{"model": "image classifier", "dataset": "rendered dice on a table", "train_examples": 36250, "translate": 0.12, "num_classes": 18, "norm": "rmsnorm", "qk_norm": true, "depths": [3, 6, 3], "adamw_lr_other_params": 0.0015, "max_grad_norm": 3.0, "max_steps": 36300, "final_lr_fraction": 0.01}
Rows from block 9 of a small image classifier, named by matrix and row number. Rows with one number belong to one neuron. Each number is 500 + 40 x the weight over its row's rms, rounded and kept within 0 to 999. All counts start at 0. Numbers have three digits each.
Before each neuron's rows are labels from the 100 images, of 14976, where the neuron reaches its highest value: "responds to" is what is common among them. Only what is clearly more common there than usual is listed. The data: rendered dice on a table.
# fc1: MLP up (model.blocks.9.mlp.fc1.weight, 1536x256), inputs 0-85
# fc2: MLP down (model.blocks.9.mlp.fc2.weight, 256x1536, transposed), outputs 0-85

responds to: five on top; dice: three; four on top; three on top
fc1.602:500514500490530500416500476468463547473500500500500537500429450500596500558441500500578500556500454509484467500569500500450500500500500556500500468500515535553500500412448500500375403450500500476443514486430450500500500542500500500500500451450500405500577500
fc2.602:434480424500462599500479511518442473481549529459442524512533501486454563431500500485433489446517500581500546514451500536500500478465500419500500457479447565527457500500525478500500469571500459499500421447481517558466500415484500500540500583500582500512548500

responds to: six on top; dice: three
fc1.321:390500500500419539577500515500500500500593500500500545500624531559500500460412500598500500500500500551500500500500500500476500500597473500519566500500500442500500489500490581500431500500462429500500500500500500500588426500474534500500420500456505500500500432
fc2.321:500500500578500500555500552574453500500500455500459471500452500470500500500500500475500474444442500500503463594500500500608561500500500500538400500625596500500440500500569500527468500589450500500535500393572442519500581500500500500420542500500426500459500500

responds to: one on top; dice: three; five on top; total: 11
fc1.576:585500440451500565486443575500500463533500500589500541467458538549500522500529500555500500500500464479487500508500500500553500500342552554526500500485500500519500605570541509470528521500517546500523463500443500418500403500528577500437500500516448478460500579
fc2.576:443500553520423500500473429500500540519500500500500464500565500449519413459500558500500500500466519500500432500500500523449437500563418421497500507550593500430500415433500475500437444500500500500500544462500500565500578437540500500500524500500590500555500449

responds to: dice: three; total: 9
fc1.516:500590500537500436554540456500500555500501500516554500458500500500532500500500500531461500586521537555500500500530446500534615500500500500500536523500562559511542500500454500486524500461500500423477500500433467458467557505417500500584449485578500500417384433
fc2.516:500424500500437552434369500478500500431462456500352535576500500500540537515500500452500522500500446476550500500449500520409452531500487500500403430500561399534500419500560521571433520464483500500577500500500500553481457500500434527450557500460500526500500576

responds to: dice: one; five on top; total: 5
fc1.386:500492500559425500416472556500459500500490500453500500458500500500520500432523479436524566500566431511500500500500468558532533500521505500500570596500464568546500500435500441500500500550556417456500500500430500500500446500433500500561471542544500537529500427
fc2.386:500500500414598490500584452500500500500513500500500500500538500500460500500500515569500428499500569484500500551500563497500500528473487500500435500500546500434495527500500552500525440461500500525547418500500500455482538500500500535439500436519500463473506500

responds to: six on top; three on top; dice: three; total: 12
fc1.496:500500500500538583500500425500500500444500449500575500500500420524500500500500436500541500417500500500445535500500500524616500532500573432530643500435500562500500500535500500500500500428500500500430587500532500524522473500500500544557500520500500500490406500
fc2.496:500500500500500500500495588500500500500500651437500500500500500500594500500500500500500500548500500500606500562500468500432534568500500500425396500500489500500486500455443500500500500500500500500500437531500500500408587500500500428500554500500500500500575500

responds to: total: 11
fc1.207:500500481500442500538430500563500413557500500532448500523500500500500528466500500500500500500439468450592454484459576465500541500500505500500448500500487451500500500552500462417500419523536446500462500474500378500500452500410613382572461500500522481583500451
fc2.207:460450500468500500500500414455500500500527500500458426500500515500500500552545438500500543500583475536491516500500464500478476500543500550500578500533542500500500541500492500547436500439500500529560500522500579500500555421584500589470398500500500572406500573

responds to: five on top; total: 9
fc1.699:500500478468500458530473532519500402570500500500451570555555500500500587500500424469500518500500583500500500570500496606500548574530454500500500500500462500502565500423378500467433500425456571560535493517500561541582487500500538500567500470500500496500543500
fc2.699:482492500578500500500500500573500500439500439500532500376436500489500500500500547486500500500500415549500500500500500426500500500558500500493481518513500517500500500500592500500467446500500500459464500585539500512500500500500455500424500500500500500557458455

responds to: one on top; total: 1; total: 3
fc1.325:500500482500500525500558500525500500500440500447500500457500500500549457500500550448534500351500500562500570463500500435500415500500454500571478500500460500500500500500500500500471377500452569500500559567561572450426598577515500500500405464446451500523500454
fc2.325:442500451471500447500474500451500528578516445469500517463486500500459566500478500588500500621563531454500451512521496517620500477500526500462500449500597552453465500500500550579581591500500500500551445500460397491500464500500457551500544534557573535541500500

responds to: dice: three; two on top; total: 8; total: 7
fc1.401:558500586459514523438500436543471505545380500500509500466500500500500500440479431502500461500500522451617500500500500500418500500375441513500590414444419500434533523500461557449500500449479500500543465616509544444500521500556500546500479526449500500581447546
fc2.401:521479461500500500549500553466500463463505444514500500574500500529500419500542558500497476500500476546444500519500500557575554528563500534532407549559500532570500444585541500578462500485548500429500515341529426538500558549500500500460556451548500549455578500

responds to: one on top; dice: three; total: 8; total: 6
fc1.747:500420456500579500500500500500394417500500500500500588545500440622500422500500641500500500500551462500500500500500500582500500500500500500500500500500514500554500574450500500500500493500500433500500421557500537500500500452558500500500500500500500500500500488
fc2.747:500500500500500500525500500500500500500500500500500423500500500500500543571500376500500500500433533500500500561500438500557469500500500500471500500500500577470472381562436433500500521547500500500428569500500500500500500500500500500500500500500500500500562473

responds to: two on top; total: 2; dice: one
fc1.337:474560465500418500500500539549438516440459500526416584434567528444500500481500500500372500500500474465454442553408500500500506500471445500500500500500500594472500524467438500534437500483418542500467500500437500500518500453589500553500500529500548536500500517
fc2.337:536432522526619455500500500473500500500500453500500452500457455500559516515439500500652500434500500539500545447556500546542518479512575440555476500500500393500500500529500500500500548500629554460500500500538500500500500532416475428500527500548463538500484554

responds to: dice: one; total: 5; five on top
fc1.479:534544451500383500500500410500512431500560425500500500433594500422532500500577500465500504500500500454411500500500472500500593573500413448481500500500523576517555500500500500500423404500421500445500500500464500500500500425500500500500500500472500571461485513
fc2.479:457481500500500500500557569500520607461500500500500467500474414500491500500500500500500515453410500603589500500500511500609500428500578500500537500500500500441500500500433500500500500500530500500500558564500462500474576580500542550548469500590448500500530518

responds to: dice: one; five on top; total: 5; total: 6
fc1.605:500500485509460533500500500584500500591463532500560522500500500500416500452444432505469500533500500536466500500500600500500475500500437458470500557458500489463500518500430500500500546417500500500500500543465432500533417500439500534539416500461561500500500439
fc2.605:466554500500500446500516500430500500500500466500500500500500500500547500576596515500500500432500537437516500500500388500420485525500541527500500421533500528561500500500559455500565410582500453544466500441543552500464500500500500500441500500500500500500500500

responds to: four on top; dice: three; five on top; total: 13
fc1.551:618500500500555402500500500580565500500500445500532500500500396500581595561500500500500500500500408500500581526500500500500500500500500578557470515500500500500500475461437500443500500582597500500467568500590500500500428466480573500547500500500500500562500500
fc2.551:458500564541500633449463500387500500500462472500500573500500565500434500480500433564363468500543546500500405517500500500500427500500500500446500500500500500500529585582500500463500500500500500539500500571500500500500500571597500500509500500500500500500539500

responds to: six on top; total: 6; dice: one; total: 12
fc1.109:511448429475431500557500560531500532500532535500500485534508500431500500438508500500466500457500501500387500478500540508500500453503518463500500541586537465500500453460450488594464433500500500500528552482500412500535500429464533398500500465523425500500500500
fc2.109:523475500500487487500454477509435464500500500518500482500563418603495474574500500500551500539479500500500511500446500500602452539500500478500500500403500479500513460567500408454478500489446500411524486548449590485464453550553500553500447500453500500500500500

responds to: six on top
fc1.363:500500459545487590500436521500500381500521559500500512487500500466387500500577500541436500561500500500500500500500500500500469417581500500533464450450519500500500447500547460500563500500548500500536532384500500427635429425500500500500500500500519500500472472
fc2.363:500462552500505372500461500544500549532526410469500460500500500500534437500457500500574500500500511455522472500500474526578447500500462500500430500544575413500500500500471500542403447447458500443535500500533500584442500524491500449399500439500500500543524500

responds to: five on top
fc1.324:500500500500500500472500500500500500500500500500500500500583500500500631500500500500512500566500500500607500500500537456500545500411500500554500423523500500500500541500500500458500500500536500500543500500577500550500500500500500434500500500500500500500500437
fc2.324:454500450500500500560500500500581500554500500500457586546500472500500500465526551500500417500500500464500500500534415500500500446500432500500417535450500500500553435500500500438573500500564500500500500500430500415500549500465500500500500562466576500400500500

responds to: four on top; dice: three; three on top; total: 9
fc1.41:500500500500592500500550500500564471500500416500509500500429500444500557580559512610599500500500500557436560560500417500553494430500500500500500510500500504557500527463500540524562500500500469514500560500500446466500446500500434554500500571498500500500566455
fc2.41:452500500500500500500500500576538500500500500526544500500580500538462500500442535500406450500500500500500500500500500460465500562500519500500500516500500500453549500456563510439500500467500500500475500625500556536500538500500550509424500500546500531497456500

responds to: five on top; one on top; dice: three
fc1.761:500500558500500500534500399500500500543362530500500555500500500500500596500500500500500500500445573500500605357552500457500500500402500500579478500500500500500628500500500500500500500500500500500500476551472479500500500459406500406550500500455500540500500500
fc2.761:534500500500500471500418572573500500500500545462500576500500500441512545539526500465553500554500436581553500500500500500500500500500500500547500500500500500519500422500449430418500534432616465532456500500500545500469547500500500500500571500500446453467537460

responds to: total: 5; dice: two
fc1.152:476415500473500500566476524489562553450500566500613500500601521459518572500389494576536475500500441500500507500525480425423579481534539464460402445557500433434537500571514500500446486539538450500533534507519538540505500500465500500525467549616455571500521590
fc2.152:500600500446500531442531500500461445500443500463460500531447500565500486500563500462523526500442500459500500500459491500602449500500462547570558570500537562500500433500459433453548537500430500468529500500500437500500500467500560500500500500452543404500500430

responds to: three on top; dice: three; six on top; five on top
fc1.495:500500500488500500543500500500546550564511500500529500500500453500500500500423500500500500500479500500500500433500574526500500469500500500543500500566500500460478500500500450520532500500500526500572540500468429351514500500500560500500500500464502500500573562
fc2.495:500429516581500596521445500459500528500433500500500500500526523558396548500500579480500487500419443523455500500517433500500500577500393500500500500452449524500500500500500454401552529530437500575448500454500500549500500525557535500500500417573500530544500500

responds to: total: 5; total: 7
fc1.712:500601464553411500554500437465500435551454500598500500500432500500500584500438500500500500550539500500500500500500500500500500428500421500500500500500500500500500461500500447500500500500500500538451632500500381500500446431500500500427440500500447435500500500
fc2.712:455500500500586458500500500550500500500500500500500409500566570434454438500552558500500500500411500500393500500500500500500500500500500440500500500500438500500415500500500500500500500500500440500500441561500500500428500576500500581500500500500535500431500500

responds to: five on top; three on top; dice: two; total: 9
fc1.141:455478500500469494522453500546562451434500500500500525500395500500571500500500555500452525500522569552449425540490536500500557500500345500447469595500462539559500482430500536566592500500500500500500487517612462461500500542416500519440424500541541500500500465
fc2.141:516500533500500500500500500480471566500562500519500419500602500464500500500500413429542500500500445500524594443500435500500500500461596500574500422463527500500500500500500500500380500560500500500466537500375500500500500456567500500569574500500500528473500556

responds to: dice: one; five on top; total: 5
fc1.405:433451548546500461428436493569500452556500487500500500486500500439566627500500495531457519542500500562607451500448531500549500500500440500500500536477500500500457500447557386500531449522481456575500430500500500474462500492500456500483500500500550550500500425
fc2.405:554530437500446500500562500500500500435500500478483519545500488544464406535500445500583500500500500500444500591577499500500500444500558500407500500500500548519485573584429612508500500462498568423500518500500500479553559527500500500540531552500500454500441606

responds to: dice: one; six on top; total: 6
fc1.678:500500500500500500487500500440500396500446500500500500426500620569452566500500500560521500500500500500541405430465500445500480553511457500500464500500448487550555474522555407469548448500558500469564409500500500500483500480540500492482500486539500479415486469
fc2.678:486500484464500500460481500500496565500536500500500500500529353427500500500500472500500500426430500446463531608500500579538547432468500477525500500516554500500476500447415562500500533491475441500452616500468455500532500500500500540544497571500548563556500469

responds to: two on top; dice: three; total: 10; total: 5
fc1.176:500545585500500474541500438500498500500421476477500469538397491465473557567456500500464567500551500500525566465500500422469500500414500493454500500500563500519500515443500524500539481500500500458500500412428466500500415589491550517403500545500412551543514500
fc2.176:443500471500447494500500549551513500500463500515544462440588500500552500500500585452571414500423530537408419500454550469514471500550460551465500500566444500500468588500493500534539577450500471500557451563500479500505514430500468458571500458552500562500523536

responds to: four on top; five on top; dice: three; total: 15
fc1.309:500500500500553500544448421467500500427546558500500539500541500500551500500540481523379450441459520500500500500404500500339449500500381500500431500457500413454590500393500500500500500500500524489387500500538535409500500414566588526500570536500500500500500500
fc2.309:468500500460356570500574500477500569593455477500552438543500464454474500500468500546500500500500500500580500500500500500580500500471500500500500500500420500510434568535500500500500529500500486500606448500500375519500563560500448500500500435534610500500500520

responds to: five on top; three on top; total: 8; total: 10
fc1.698:500500546541500500515500500512500500412472500500498500500500486502500500500500500500500447488549500500474580507483460500434500500500500488500500500481560500543500408463500500570446441473493500480453426500500500500477500459500425545500419500500500500460500486
fc2.698:554500491500510500500500479500500500500526529500576500500500500600500609500500500500500500500410500500500500500500597571568551500500500500415500609570462524462500500500446500356555500538500500430500567539500500574557550576546568460500602500521459500500487500

responds to: dice: three; three on top; six on top; one on top
fc1.216:436445550556500500500500568500500500500500436500500500599500451500500500500488500631450500458500500500539500548544446495500606500500500567404447526453500500500600417500500500500500551569500402368460545580450543500552486500500429515520500493500494500500482489
fc2.216:579524500451500468568423500500412500558536500500435500446500500500500506556472550448500500500469500500500458500500500500458385467582473464500500396455446532500500500467549520500500478500573576580500500500500500500500540424436500500500500553500593399500500500

responds to: three on top; six on top; total: 9
fc1.249:500374500500463439512500466454500500500500500446477500426545442426500500550500500564500500500530478515450500471500523500522500428500500563522462568500500500500512500428500446532538500400520468500472600539651464500452593490392515500557500500488475524500500470
fc2.249:478566500463488576500522500500500518500529584570500500551500577546529500477476463430525500500500473469500537537488500500500500490553483448554434428500500500500464500543471480500500546607523577463500463500392500500541500558577500500500476491500541500538500537

responds to: one on top; dice: three; two on top; total: 4
fc1.490:500439500567500500500500470500385384516542552500500573578500500500500524500464500561500453500614500614528500500500543500500500458430500439538500500450500500500500500500500500500500500439500452527500500458419500500582500476459500500514500500500500401431500500
fc2.490:439583500500577532500500544478500600500500500500500500432456451500500428500500500500500662500444500439500500500500500500400500500500565500500500500500475500500500446500447500500500500500436500500450500571605442500455500500500599457482529543545432556373500500

responds to: dice: two; three on top; total: 3
fc1.507:500500500540500500421532462500500522415500540500500500452463417500500500500464500500500500458556500444583500500500500500450500464500500553583533500547500484500500473576500515554478500481500460500576500608500468563433541500428500500529500500500449500500500500
fc2.507:500538500500500500546500500500500500500500411480500500500500541533522500500463500478500441500500500559500467500481444437559450556490500500415413500500500500500500500540473500450500500500383584464500537397500500500550500500545500500500500500515500554500500459

responds to: three on top; dice: three; one on top
fc1.269:500535500500500500500570452471500535509471448546659500500500500565408486521500500500500457547500558500500430553601500500500500418424500500531474450514557500494415500500550485577500534447481500548500500500535642409520500456579500500500500532500490500500424500
fc2.269:564429505556500534500389500518500463500500500500415553500481435464500500481512500500500500500500500561479533470500498604440500500552500451500415557409378449533538455500500500416455557500500482406486471500435377500439503500439540500470516486522491435554514466

responds to: three on top; dice: three; four on top; total: 9
fc1.658:500500500413500517500500500460566500500574500500594500413500500571500500500457595457500436481427500500500433500537500500500570500500500616419500521532422549500449500440500500500480524604443514500500517500500500573500500500500470500500444536500500601357549451
fc2.658:539500500500533486500566496500500500536544500519500521464500500506481500465500552472447500500424431500585500552582560602445500481500449472500558549469537486500500529546562426500565535463460574463500389537458500458449500463500500474557452500500500500433524516

responds to: five on top; total: 5
fc1.117:500500500500567473500500500500524500500500500470550471500536474531516483396500431456500448450552478581456552471500500500500444511500564455500464418500471500500634474621362500500455469470500500500558600500409523573485500500500500500445450466500500547457500500
fc2.117:500622538542500536500473500508500598478500500500500567500447524500487500500500558500452570500500500500554436436500443500451500482449500500500570500548559500500391500421500426497500500483500500500470500500551500457500500535500500500588500526526463439560539483

responds to: two on top; total: 2; total: 6
fc1.217:507523500500554500500500500500429463578457570610455512547475500449347500539500500444459488553534438500536500519442500500500460500500531440543536482445500500500518400500500452475449500568500553500500557479500432480589500458529500500429500547500586497500536594
fc2.217:474477525500500500500500484527500542465500453445500469420533500509553500500455475592503500489476534521520452454500500518500572500576500500500435500575500500473485568500500522536519500467500500500500500500509537534448500518399450500500569521451392472556449421

responds to: four on top; one on top; dice: three; two on top
fc1.582:500402419500500567397466500451500500500500500569445500558500500500500454500500439500500532500500438500500500462500500437500500448500550500500527479466500500488451500465500500553500500500500558500500529500500500526415368426500434436435500402500500500500547500
fc2.582:500500587572500446553500480533500500415535514500535465345500500500500533433541500500515500500500500500500581500525500500500440540500500500500500578522500557500500500500554529469500500558500428500500500500465500500570500500500529500500456500549500544500431500

responds to: four on top; five on top; dice: three; total: 13
fc1.556:500500478500581392500500500446546500500500500500500500539500443500458660500543500539500500399500483500500581563500500500500500464500469562443500452500500529500584500500366500500500500500500500500432500540500500500500488500562502500500500500400500424570500500
fc2.556:524500500500442547485500512424500500427500500500549500575500500545500500547500500544396500500500500553500417500500525547500467524440500539429592512432500500441537534553500500500500559539488467506500500500529545535500584500500481515429500500500500518500500500

responds to: one on top; dice: two; total: 2; total: 3
fc1.149:573417500533500500480500500500521500524500516424500500500567500564561500500500608579500475560500461500401500500490474421453500500569500500500457500428478553500500500500442479429566500571500500500551500481500500444500500464500470500500500500468500475469500500
fc2.149:500500500500532523500500419500460500423590500500500547455500500538500500500500432500442500445491574547551500444500500437518523500454421500573500500552500547580500472500592573473523448479432500500500478580500500500436500542500500500500457544419500500409594500

responds to: dice: one; two on top; total: 2
fc1.250:498487549500500529465500500500412523521500491500533538435482470537444548456539570481500500500504585547478525548458500498500500531500468462500534550500500500526500500500493462500552440582500500600437483512500500437512601500500500500583500500514536500565486500
fc2.250:576526500500456500500500500500595500500500500534463459549500530447544507519467500500557511447551431500521543462500500464498552424500482450500500469500461500433500500500521500500419602414500539438555500500500590579500431543500478436427500500500500500500500612